Weights of a small sound classifier.
Model: 14.1M parameters, arch tc_resnet, depths [4, 7, 4].
Training: soap at rate 0.0024, 10700 steps, held-out accuracy 97%.
Rows from block 6 of a small sound classifier, named by matrix and row number. Rows with one number belong to one channel. Each number is 128 + 24 x the weight over its row's rms, rounded and kept within 0 to 255. All counts start at 0. Numbers have three digits each.
After each channel's rows are labels from the 100 clips, of 14976, where the channel reaches its highest value: "strongest on" is what is common among them; "loudest" is the band of the loudest frequency at the time of the peak. Only what is clearly more common there than usual is listed. The data: single notes of 20 synthesised instruments. In brackets: how many of the 100.
# convs0: first width-11 conv (model.blocks.6.convs.0.weight, 192x192x11, standardized in use, each kernel summed), inputs 128-191
# convs1: second width-11 conv (model.blocks.6.convs.1.weight, 192x192x11, standardized in use, transposed, each kernel summed), outputs 128-191

convs0.52:105149169161124139155081076102134105146125103165086149088128103094132152115138132081130147115102131108134079141122128185143130121123167143104139150122138140170127142143124152080129133135106111
convs1.52:098164119095110127128153140140112168142145106135110089092132156111147140136125132160121145139107097104120156120089110138109122115149144124134105139105106150141086109104096142118140130132106154
strongest on: D# (100); short note (84); note: D#5 (38); note: D#6 (37)
loudest: 500 to 1000 Hz (41); 1000 to 2000 Hz (39)

convs0.55:151101150130148145116134123135096204115132099082099165095113111098144182154103120118112171161131124129112137161112127159159129112147160158122128136183139143163198116136164154124093155118154141
convs1.55:128098138115101168137140116125122066117149116140129128138119124111106115129138071084146159151091143090146139132152109127117184139095120076109115145070104153136127129110105105119112090124141130
strongest on: G (100); octave 5 (64); note: G5 (64); short note (61)
loudest: 500 to 1000 Hz (52); 1000 to 2000 Hz (31)

convs0.47:172104121106120145136131127112118125115117120169107119115158159112142126103136159175149120062124106122117110097118139133112102113112162148143087108141107152153138103141108121082161180121093116
convs1.47:098137140139125071135105127107101140155172104125084109168130120102092125150144143145127092102129164107108142187098162099161095153130110105099163146165121114084137121125117155115095138122095111
strongest on: A# (98); short note (69); octave 5 (53); note: A#5 (52)
loudest: 500 to 1000 Hz (43); 1000 to 2000 Hz (25)

convs0.48:132108138128131171134157084161061141111084117088180101101127144121141108128125142151139112136121111154134097147116130167110107118131136105113167163099164132184143135142107076099105139135166136
convs1.48:155116093155146075121143121119123102117159071114115137103193135136096117144131123116129125125122105131137095093125121131132138114085106127162091111094130126173100094143153093156161087135131153
strongest on: D (86); octave 6 (35); note: D6 (35); note: D5 (33)
loudest: 1000 to 2000 Hz (41); 500 to 1000 Hz (37)

convs0.69:128153104130107131120139145157162132145129134119114141137159137122132147098114149109153139179154120115174149136126156185129136095092126106142109120083146137136101134120109130117109151141149119
convs1.69:126136132155113144105123087134150100144128148117127140161146126122179137108143099103156092151106174109118146143143115159132119136145160124164147148124122162131082139124171121120089108140124113
strongest on: F# (86); short note (84); note: F#5 (38); note: F#6 (36)
loudest: 1000 to 2000 Hz (48)

convs0.111:129132190087130114109155130117121125137136132092187111113139125133129099123129091078119093135129110105094124120109111147171124137195127091147135089138082156102117123173148135093113160149094118
convs1.111:117085179130136115134131159127118129112104118117093092159086142138116106174167172107106106125114131142122129123139157125099138137105194140097110157109139131173179106104171112137082169123114126
strongest on: A (95); short note (83); note: A5 (34); note: A4 (31)
loudest: 500 to 1000 Hz (33)

convs0.37:107137107158104177107110115171137110138122116128138144167114155116160138110145177122161171139093090111106094084136110155086136153100131089126142140103155112144104140119149114186121127149145102
convs1.37:103121125103159125113130141189112141140113123129099102123125153147091127106128079128141046125133126176157120120137142142121090104107120152132123147130134150121127148119093082107152111111148168
strongest on: G# (99); short note (79); octave 5 (60); note: G#5 (60)
loudest: 500 to 1000 Hz (49); 1000 to 2000 Hz (25)

convs0.179:124160093120097131110147159164111129123107120130143121144113151116152149083148136171072142147143097102135152140113153157123108111099108125150103170111162108102101099131118118128124129131169113
convs1.179:156112138163113102128171139098132122101092129142156130120116144114132133085125131105148138134136126205116140099140100168139131093128118122154127177193143136111094133084102125110133100137123150
strongest on: F# (81); short note (76); octave 5 (63); note: F#5 (49)
loudest: 500 to 1000 Hz (46); 1000 to 2000 Hz (31)

convs0.4:112092122120104116147118142127121149121183155163121122152145126119175105146127172115109133118153119129135116079168119129121135111148132090091121139148128102160149188132103077097100137119183158
convs1.4:167125151159139158134128110122112138114111119120100095160107111123142092098143116176169130136102107089117125123131144143170105118131151160147187133106119126115140130113095114125142097099128146
strongest on: C# (74); short note (67); octave 6 (46); note: C#6 (40)
loudest: 1000 to 2000 Hz (44)

convs0.93:117135107170118124112159137157119093130125143147123114132106097147127118115150129153122073134109110195105104120105157128153170163112130113134097152218088131136168111167158159152087133139117087
convs1.93:180114154131127162117184132117108130109123113111126128116100121134122123083122169120078116102169133132123154101099082102139108129154101112089174196127119068091144105092138158127155107099105130
strongest on: A# (100); octave 5 (53); note: A#5 (53)
loudest: 500 to 1000 Hz (52)

convs0.13:128136125146099122141114162121112117138146124133136111123120131170158159107122139145093171119139144121120161106115131088132125111116095093141113162148059114186119140108192169127131146157137148
convs1.13:186119098103100136156120095151113107129114104113116091142138105139117125110147090151119095142156137120120115122158104137104129099143134128095135170155103150065144110126124116140117103131156110
strongest on: A# (93); short note (65); note: A#5 (39); note: A#3 (26)
loudest: 500 to 1000 Hz (39)

convs0.151:142116158136101150136098136151118130146127120142071058113145126144144133137127153148189155141080093142120143126131147177154132159152132085149117157097111114142113145087124124135146136164127120
convs1.151:099119070157106140128100128152130142124136091120145094076093140121128132106142076135143136144153155109117184116156134127148137105170109180069112153091154086110096128108107159166144093149158135
strongest on: G# (90); short note (80); note: G#5 (44)
loudest: 500 to 1000 Hz (38)

convs0.132:166131132085077129101123135107148130121147121114141145120116164143132123118098112097152101149158153155100132133141147107135147162118095145127129160139120100114090108105121162095164154150143112
convs1.132:072118150113137117109133135116134112204133098128121130131105112180138181130139140171112153113122127106119130132104136110109126164119129134128113101157123123106122104123128097137124164139129112
strongest on: C (100); short note (77); octave 6 (42); note: C6 (42)
loudest: 1000 to 2000 Hz (38); 500 to 1000 Hz (37)

convs0.170:078117118128103150104155120118092106102114141129137127137125177162153123129101136159117136138089134153109170135106071133112109144135114141130146120130143140128119131125165178131148152131101167
convs1.170:123107121112153117131167092175116140095121174126131076169159144196132120114118124098083172141093131148089093116158146118149135119159127100193154089100189118112109131153114129158121113157142151
strongest on: B (100); short note (84); note: B5 (45); note: B3 (30)
loudest: 500 to 1000 Hz (53)

convs0.53:107157133114139146154129134133121133118112131114119105116135134134122100135155117147163115097112105120120138141133138128156135121125148167138160077119136167127147117108120059133130125140136105
convs1.53:132142136157174100158110100154147138152150129168121081137099146134102125103144132151119124160117103148109136182136173119120151130157124124125163116173094117138091101088160145115117131119149130
strongest on: E (75); short note (65); octave 4 (52); note: E4 (43)
loudest: 250 to 500 Hz (42)

convs0.124:117181162116166145136127202123130149125152104152151084127166127128129090141141155177143170158132133164125125138103128152117152110116154156127156112139093125162168140129123154072152123133118145
convs1.124:145105115133165098119144078134147094136118114105098146132119156164134137126144123117119104180162125121121099094120154132167120128142080116086105197129120127135094105103154125104068134130119163
strongest on: F (96); short note (76); note: F4 (45); note: F5 (40)
loudest: 500 to 1000 Hz (38); 1000 to 2000 Hz (25)

convs0.99:116143129103132106103158121194156114119117106114120131112173116126152172125118095150148093142120115218114106090160140111135119124100142134187086097149139118150114168136113104149145142178122135
convs1.99:113099108124104132127148097100123120122106154154176117124155157111170129094115122131124145131115104075101124157095105190131124074148169112133119133084193096083135117143097145114128111157160114
strongest on: F# (100); short note (90); note: F#5 (50); note: F#4 (25)
loudest: 500 to 1000 Hz (42); 1000 to 2000 Hz (28)

convs0.187:118125149154101089109125145148162101161105154139114136136093104116135120138139094138131140107116124117105135107114114165142131133133139122177073113113119194140123121149127107135110112147131142
convs1.187:077126104077137136100067138161150095121134162140134120124109127123133130126105138100105120103150141104148112159127142111084144121122162092139183106181117084073112141141126158096145113138136116
strongest on: F# (100); short note (88); note: F#5 (38); note: F#6 (29)
loudest: 1000 to 2000 Hz (46)

convs0.142:128124123175149121113147148166131055138165111144116100174101145155183098139113192146108138137140116104117154110086122163105114134147088142183110161144111163111113127102132140080124147124111111
convs1.142:147110100098139170095124125105162187113109101106104090150123136108140122125145098078123119138158122158128155156153142138113115157116138127112134132118109149127106137100086090093168112111096156
strongest on: D# (100); short note (86); note: D#4 (32); note: D#5 (28)
loudest: 500 to 1000 Hz (36); 1000 to 2000 Hz (25)

convs0.56:152111134122104142132116112115135072131130131106102119126157119147080148119139116145094200118157126106105142102124182139075116142095134079105121137150064094142124129122117174118156164119081129
convs1.56:150130169122188074108145119111128147136188086108149147143130128101159125153144147081154123135129123176142118164125115082115119105148131131112121132170140109110124121119138144169128186129118088
strongest on: C (89); short note (67); octave 6 (52); note: C6 (51)
loudest: 1000 to 2000 Hz (28)

convs0.18:106101147170093169119147121166128160105116134151149083129126100119106163147091158150076136132108133184108155126124144109135121113142109093135118124136139128157142132111113156089088150129123099
convs1.18:165143144176115165120102147086111088099161091101148131118108112114117059108170132104140129161149136081147131143124086127112121158118107110094135132135110208129159144136103115132125121125104139
strongest on: G (86); short note (76); octave 5 (54); note: G5 (54)
loudest: 500 to 1000 Hz (51); 1000 to 2000 Hz (30)

convs0.23:102102117088077111115151127169134150116114160124120139119113105116141116144164154110127142094147156128114092128164127161090137109081136148079158134112149120129140136139135120118115129144094174
convs1.23:110120157157135153114137115108144117138167103088111117114125149134146118087131120157123119193105065157111141124121122112125123146125139128168115129153115094165123121074097113120132096160126117
strongest on: D# (59); octave 6 (57); note: D#6 (42); pitch class: E (41)
loudest: 1000 to 2000 Hz (58)

convs0.32:115133085106132168133144115132098133150144118117152113143137125107144128143129110196088172091098134116126142122123095106091102128115135155131125140132124131165154095143155124105140164133188141
convs1.32:159113107149100099134162124176109108084119119129144171134212120156061074103126167152099147113142119132103139101121107118109160150129137080143104102103155121133097112143131099159104115157096148
strongest on: D (99); short note (63); note: D6 (27); note: D4 (25)
loudest: 1000 to 2000 Hz (42)

convs0.7:117174155111116138115169144126141129130128104137155108132127129147126174084128135114167157107145143131128117197126139159109140123158122081096144093148189098135139122123188128145149154143135092
convs1.7:142120097126169097125164110138104148136111094119129117093162140132118128088107147090124156116083136111121164153125161142115120118114098112131127154106080119122157133127161136127101114128153148
strongest on: D (100); short note (80); note: D6 (38); note: D5 (36)
loudest: 1000 to 2000 Hz (46)

convs0.119:141145155116134120133112151150117115087141131117106145098149150109184133124091145084143113138141111137143130111142129136110096104112112135151145097130112138139132102141131099181119128103084138
convs1.119:118125125084092132119140120197132136133156085142112151141166139113137138125169094143121112092124119143140114143125136157111130142141086091129101125111118138105120146116153136087199148131130078
strongest on: short note (74); C (51); B (49); note: C6 (27)
loudest: 500 to 1000 Hz (35); 1000 to 2000 Hz (30)

convs0.44:184136119113122090153139068133142139107111112125138116111143125175149108113150149094163087089054120139129142106094155152090158128112098133119088140161112146152112139162117120180164170128122142
convs1.44:109138075134101099120091154136103109140156130144111115118132128139150135140106106157133117115150138121119089144114152100146079126107138108083116132080090116119145104146116137121140187179137103
strongest on: C (100); short note (83); note: C6 (42); note: C4 (33)
loudest: 1000 to 2000 Hz (43); 500 to 1000 Hz (35)

convs0.152:092123137123106185162116152104187103128135142114141108145140143118130113156145125148161141138086102118143111124128112124155163176142111117096108131141123098117130122141124113142156114114160134
convs1.152:101145121130192105142118116129111165160103127147145089128121152135118151127106118114141109165177118131150129103113168136116124142115112128118188136184119113129101133115147122098085103139101126
strongest on: short note (98); G# (62); pitch class: F (38); note: G#5 (35)
loudest: 500 to 1000 Hz (45)

convs0.87:092123130128095113136125108145077121092147151106173151083131155098126142117118124151119098121128087143147103127166102153139097124175139106178111118094181076126095097109133111144140153163143116
convs1.87:126170149133131100121133142130144115140141158115130095078147132163150134151161132112094138108082093165110159112119115135175124115148118182092126111132152121108137076112082096172154121122089109
strongest on: F# (99); short note (63); octave 5 (61); note: F#5 (61)
loudest: 500 to 1000 Hz (39); 1000 to 2000 Hz (38)

convs0.167:117135109133157145126140112140148155128154144152115097131147146117106138108121137103139104144194140103136133108115097127128161104083153127116110116122106123110137178132149119137119162113167083
convs1.167:129129141137061148128133105155174107146117148130099101136139102142165186139128199142123098123099123101113122155140087147110134112140119207152114106093113140118135110106104111100140126132142139
strongest on: C# (97); note: C#5 (42); note: C#6 (30)
loudest: 1000 to 2000 Hz (43)

convs0.82:122155169107158131113140111106129115123137159125113131138138129113131136110149116119166122115094140136109121111119110122165115148155111177118092124177199137146077154157103100147141153128131178
convs1.82:100118133132104147110162152131110131154124108145106114124127117116136147112160116103101115079137111148142140130097169125182106078134121115165145142123107108138151104134115127137138079093129110
strongest on: C# (100); octave 5 (58); note: C#5 (58)
loudest: 500 to 1000 Hz (32)

convs0.33:085124088147083118145126162124109142082170129150124119140163128124145131109097163109126070118147139199133120120107117079105109137122090117113073152102142174119136125116145095115088141110122091
convs1.33:145130161115109134139105113137152095143118160113089172150133136124146117127151143130161170088117117075128106150136114147136141130115120170178154100170103134119136126132107135104174103104112167
strongest on: C# (98); short note (93); note: C#4 (41); note: C#5 (28)
loudest: 1000 to 2000 Hz (35)

convs0.15:151128186101153121117158093091122135133156182123088123073129131115145143119119138114085137143108127158108104121128176121130114149187140129170169091145113095138135111135165163113119118094112133
convs1.15:164121140120145125171124142123093114089125118133167095136154117171128101129133086093187114084151120133134103121103101135149149133141150101042087097125183113108143144169164114102179140090167109
strongest on: D (79); short note (76); octave 6 (41); note: D6 (38)
loudest: 1000 to 2000 Hz (52)

convs0.64:136100132127113114163143149143146095128120164116123118132178148114113137080165141142127101131140128146096119135139120131166146138142095127118105119154168151157101129144123134125125116150133126
convs1.64:158182120173106085144166135103090137160137110143159132111095152145147152124122144092125138142090114178122156119115140159157120108155155120133135182186181095107123146122122157161123127119107120
strongest on: short note (84); F# (81); note: F#4 (36); note: F#5 (27)
loudest: 1000 to 2000 Hz (35)

convs0.22:083138135150146141129120117126139073092134111143104115141141142121150134081134081158146172123126120120135137140118096156133124127159152128166103110104166120136089119127113161098180113095132159
convs1.22:094172094129128127108155127114088128104153194163124138110130110108141114072108094110137117121131141111101169133094077127149163112100144086130116156080132154116126131107144092111134095102112134
strongest on: short note (98); D# (59); note: D#4 (37); note: F#5 (25)
loudest: 500 to 1000 Hz (45); 1000 to 2000 Hz (26)

convs0.114:128130158135149098119123134136124153126126118112133099121085140115102144132101140145183108130134156079118139129095114115135134130145100169094113143106124126120149116150115100156155116152195140
convs1.114:146143171134115163145113114112115160143134128116144135141136110144121100102110142081109147084106187133135108136151164097162133107114149176131099146163151098099105147105137139113095122132131126
strongest on: C# (90); short note (68); octave 6 (56); note: C#6 (53)
loudest: 1000 to 2000 Hz (40)

convs0.72:134155117120148124157102120135127148176130117177113137085117148083074145164110125178152170112119160133112134197135159145134133125175138113112171145090139149129141105153119162111117148106130142
convs1.72:117171124110193088120098193109116144132118090139134133083192150118135113152116143147129124147129106124103116168129126111110159128137118152095139093136127121127097125141154114127100162112141140
strongest on: D (84); octave 6 (40); note: D6 (37); note: D5 (34)
loudest: 1000 to 2000 Hz (44)

convs0.26:106113116204152146118130138143119110130097133142068154119102102202120150122096095117118143104114113144160133120108156151133109092155124108088100136110132131127126129133135193137153101120123110
convs1.26:137142102129130173104103163062137174123181147116106139111138145107111128122096107147131179173125134081133139166120110100105094140119128121176115159124129127162114158106114121150129174128134117
strongest on: D# (98); note: D#4 (36); note: D#6 (26); note: D#5 (26)
loudest: 500 to 1000 Hz (39); 1000 to 2000 Hz (34)

convs0.166:132112104120103095123151164125129117098137137164135118124124134109110113137156120177115086102160177158112077110112124102101135101081138140117138109101140129142172120127134125183119176135088116
convs1.166:130115144113163148139162109102134081124114177101067124149132146143151123096129180124151145122092115113121116175157096107126149106118111157197158104116158113093108139123117150039131130123163158
strongest on: B (100); octave 5 (71); note: B5 (71); short note (67)
loudest: 500 to 1000 Hz (67)

convs0.173:139125089155097136109148122125134111119130140124141133100147116119163120117094085067125139156130119093198155128104139104149148138106108146113139114150125136129099174149145147135152143126124116
convs1.173:113101117146125151136137073172101107170193102130106167139125093114071109114107114116116140134135147145132161109097108139105124080184115100169115137125112171107096109128128087140130181151166107
strongest on: D# (100); note: D#3 (33); note: D#5 (33)
loudest: 500 to 1000 Hz (36); 1000 to 2000 Hz (27)

convs0.109:142100195131127131150137130133137123145094109186086109140129103157131122173116138117098087099100111145140122121108140136123113120150189097110126160128097110094123131193138088110123137120137125
convs1.109:162103137134158162117115109117121123149123102155098143124122169136120112093146117140135138095167117179109110118123160097135134114103113116147142133148104114108145125151108116134164133125117071
strongest on: G# (100); short note (82); note: G#5 (57); note: G#4 (32)
loudest: 500 to 1000 Hz (55)

convs0.130:119151133105137095117143147119137085133124137143117084144156097153122160116134137092102118121161144133132122137128137109124144130120099134149119132129143143128066148144097063130143131143187166
convs1.130:142129103104089148096156092148142143155132119118194137135105106179165152106128134121155128119119099071123145108107100173137142160131124086140136113090163101132134139102136148146120141138077175
strongest on: C (94); short note (86); note: C5 (31); note: C6 (30)
loudest: 1000 to 2000 Hz (37); 500 to 1000 Hz (33)

convs0.163:150111132127107124095104132091167126129110100104132152115130130158137149128112100120136158112085114115098152097113149105131159083101134149099121139103117129123121115127114185122148150152085146
convs1.163:103098151112119099103122148117091130128138090096117188108131110143127148127111149149112125126147116110137116097131157145096150121103132063123102136142140160124110152098148132143138174125119134
strongest on: C (100); short note (69); octave 6 (67); note: C6 (67)
loudest: 1000 to 2000 Hz (56)

convs0.83:144126092128115147123146120126136100103144109103134107101151161157132122129139131092070128137137115124125115113135110106176180110154095110190128169100142163138131117140131129142104132135120111
convs1.83:126152124153131109128135119121160122160121125114122140147122121126126121139099163098146128157092119131134128159105165112117097124154145104095095123162109130144157145147136156074142132121090138
strongest on: G (71); short note (69); note: G5 (39); D# (29)
loudest: 500 to 1000 Hz (33)

convs0.182:135109075114117163143137122127103098118108110127126167135173125143151123154126170136119132140092096083160077122157130131092127112122140148110102135153129119126113136150132117117142175149116150
convs1.182:116108132119136077109136120134163107142112110125133184127124079124108150104115116115134146130136112105134148098145116157141080112115128129044193101089150113154144101119125109092131133150154100
strongest on: F (99); short note (73); octave 5 (55); note: F5 (55)
loudest: 1000 to 2000 Hz (40); 500 to 1000 Hz (37)

convs0.150:087143174164113171116100159119144121134142130122121114127127142108166097162107142118141143090146172167121143099124126136110124072123122160139084129156133154162113140117114133111153172149150138
convs1.150:135148151135096114114121068153143115134128130155134139111114113122126128140106167176116099094120127062152174128116116093127129115114102118166168129094080148131091124151097131119087114126149158
strongest on: D# (100); octave 6 (45); note: D#6 (45); note: D#5 (28)
loudest: 1000 to 2000 Hz (44)

convs0.180:115100107125136106106145099134077117126146131119140133099162108137107149145095116083162112151100177149131096142108169125118139098119168156156154139115151156163143128146150139126111151126148137
convs1.180:125117135129136178143134119106131148128137123158112056114102203164113143154125104140175153123126125133098137117103147130104157158111158108133119143146114086122112156181112124112149127149208130
strongest on: D# (62); octave 6 (56); pitch class: D (38); note: D#6 (35)
loudest: 1000 to 2000 Hz (26)

convs0.185:120131117146147174134120152094102120137095149143128112167115136118122124133117144151159109155115103148147121150113154095149109149128104100088169129162135117097108102096155142120158125132151212
convs1.185:096123134134181153142094122142126122119166098138116139097131138165140088149104088133122085155119118186124152071092177097132126156133109113125138148128129140105139141130109093125078182093113127
strongest on: short note (87); C (73); octave 5 (50); note: C5 (33)
loudest: 500 to 1000 Hz (42); 1000 to 2000 Hz (36)

convs0.158:136145150111177159123137109118125103143117104122158120125177154117107115183144139130118145091122119118119101111132129120095078070086155118133144101105123139147131099114122177133144140147090167
convs1.158:098105127114119080102158113124101179105154166155152161146135105121145142126081103160140119164123121145096114132098129142113182136128151091170136093104163101131075171149162128171133114130120123
strongest on: B (100); short note (73); note: B3 (34); note: B5 (27)
loudest: 500 to 1000 Hz (37)

convs0.46:151170093164133092145151112120168144107164147090121107109157152098091156104153144135149136125137153130093140130107137104179091119118081144099134134113127133120112147119115116137122184128115140
convs1.46:133172114121120166130128139099132101128081162118205113124127164153169117123145114088108131134119110132122092130174126191154088149170136115187114121125187157113134113139133148094114121120169125
strongest on: F# (95); short note (85); note: F#5 (44); note: F#3 (25)
loudest: 500 to 1000 Hz (39); 1000 to 2000 Hz (32)

convs0.20:133122132171111124136128105122146123101132134118143145134117155115145130088133126182145149102124152155100109076124108139140086119126129140154175098159167146135120115122104148186123140154113121
convs1.20:113123126101121096146166121090090121094114142132127099143156137108133126161144128103107135098109149145159132152131146111166118115152136142174126096079190128156123139156112126095143130114124101
strongest on: B (100); short note (87); note: B5 (48); note: B4 (25)
loudest: 500 to 1000 Hz (50)

convs0.31:124109104145110101088098117089117166117168163150120092147140179149139143143107134078095102163167128123127143105136116099114082147109126165135154130097083110095096114141140160160166179113112133
convs1.31:133109125146131153125135110156138163158133120129122129127126118118134145070127130156119155082072104215062128122149166105110128154130128151077104123120141119105149169105111099144123152114115049
strongest on: C# (55); octave 6 (48); note: C#6 (43); note: E3 (29)
loudest: 1000 to 2000 Hz (41)

convs0.34:117118140149112109110115160124097142085099128128118071149136123150093094136157183137154065093093109115138130118110159115083153123118146131186097136124117129124151137109110140102109160124113128
convs1.34:128112113146132144153121117100150099159099102133113153097125117129109120138113169140139102156133164111108089143136108085137135148104148107122097162127112135127093117109116136197116149160081128
strongest on: A# (96); short note (85); note: A#4 (43); note: A#5 (28)
loudest: 250 to 500 Hz (33)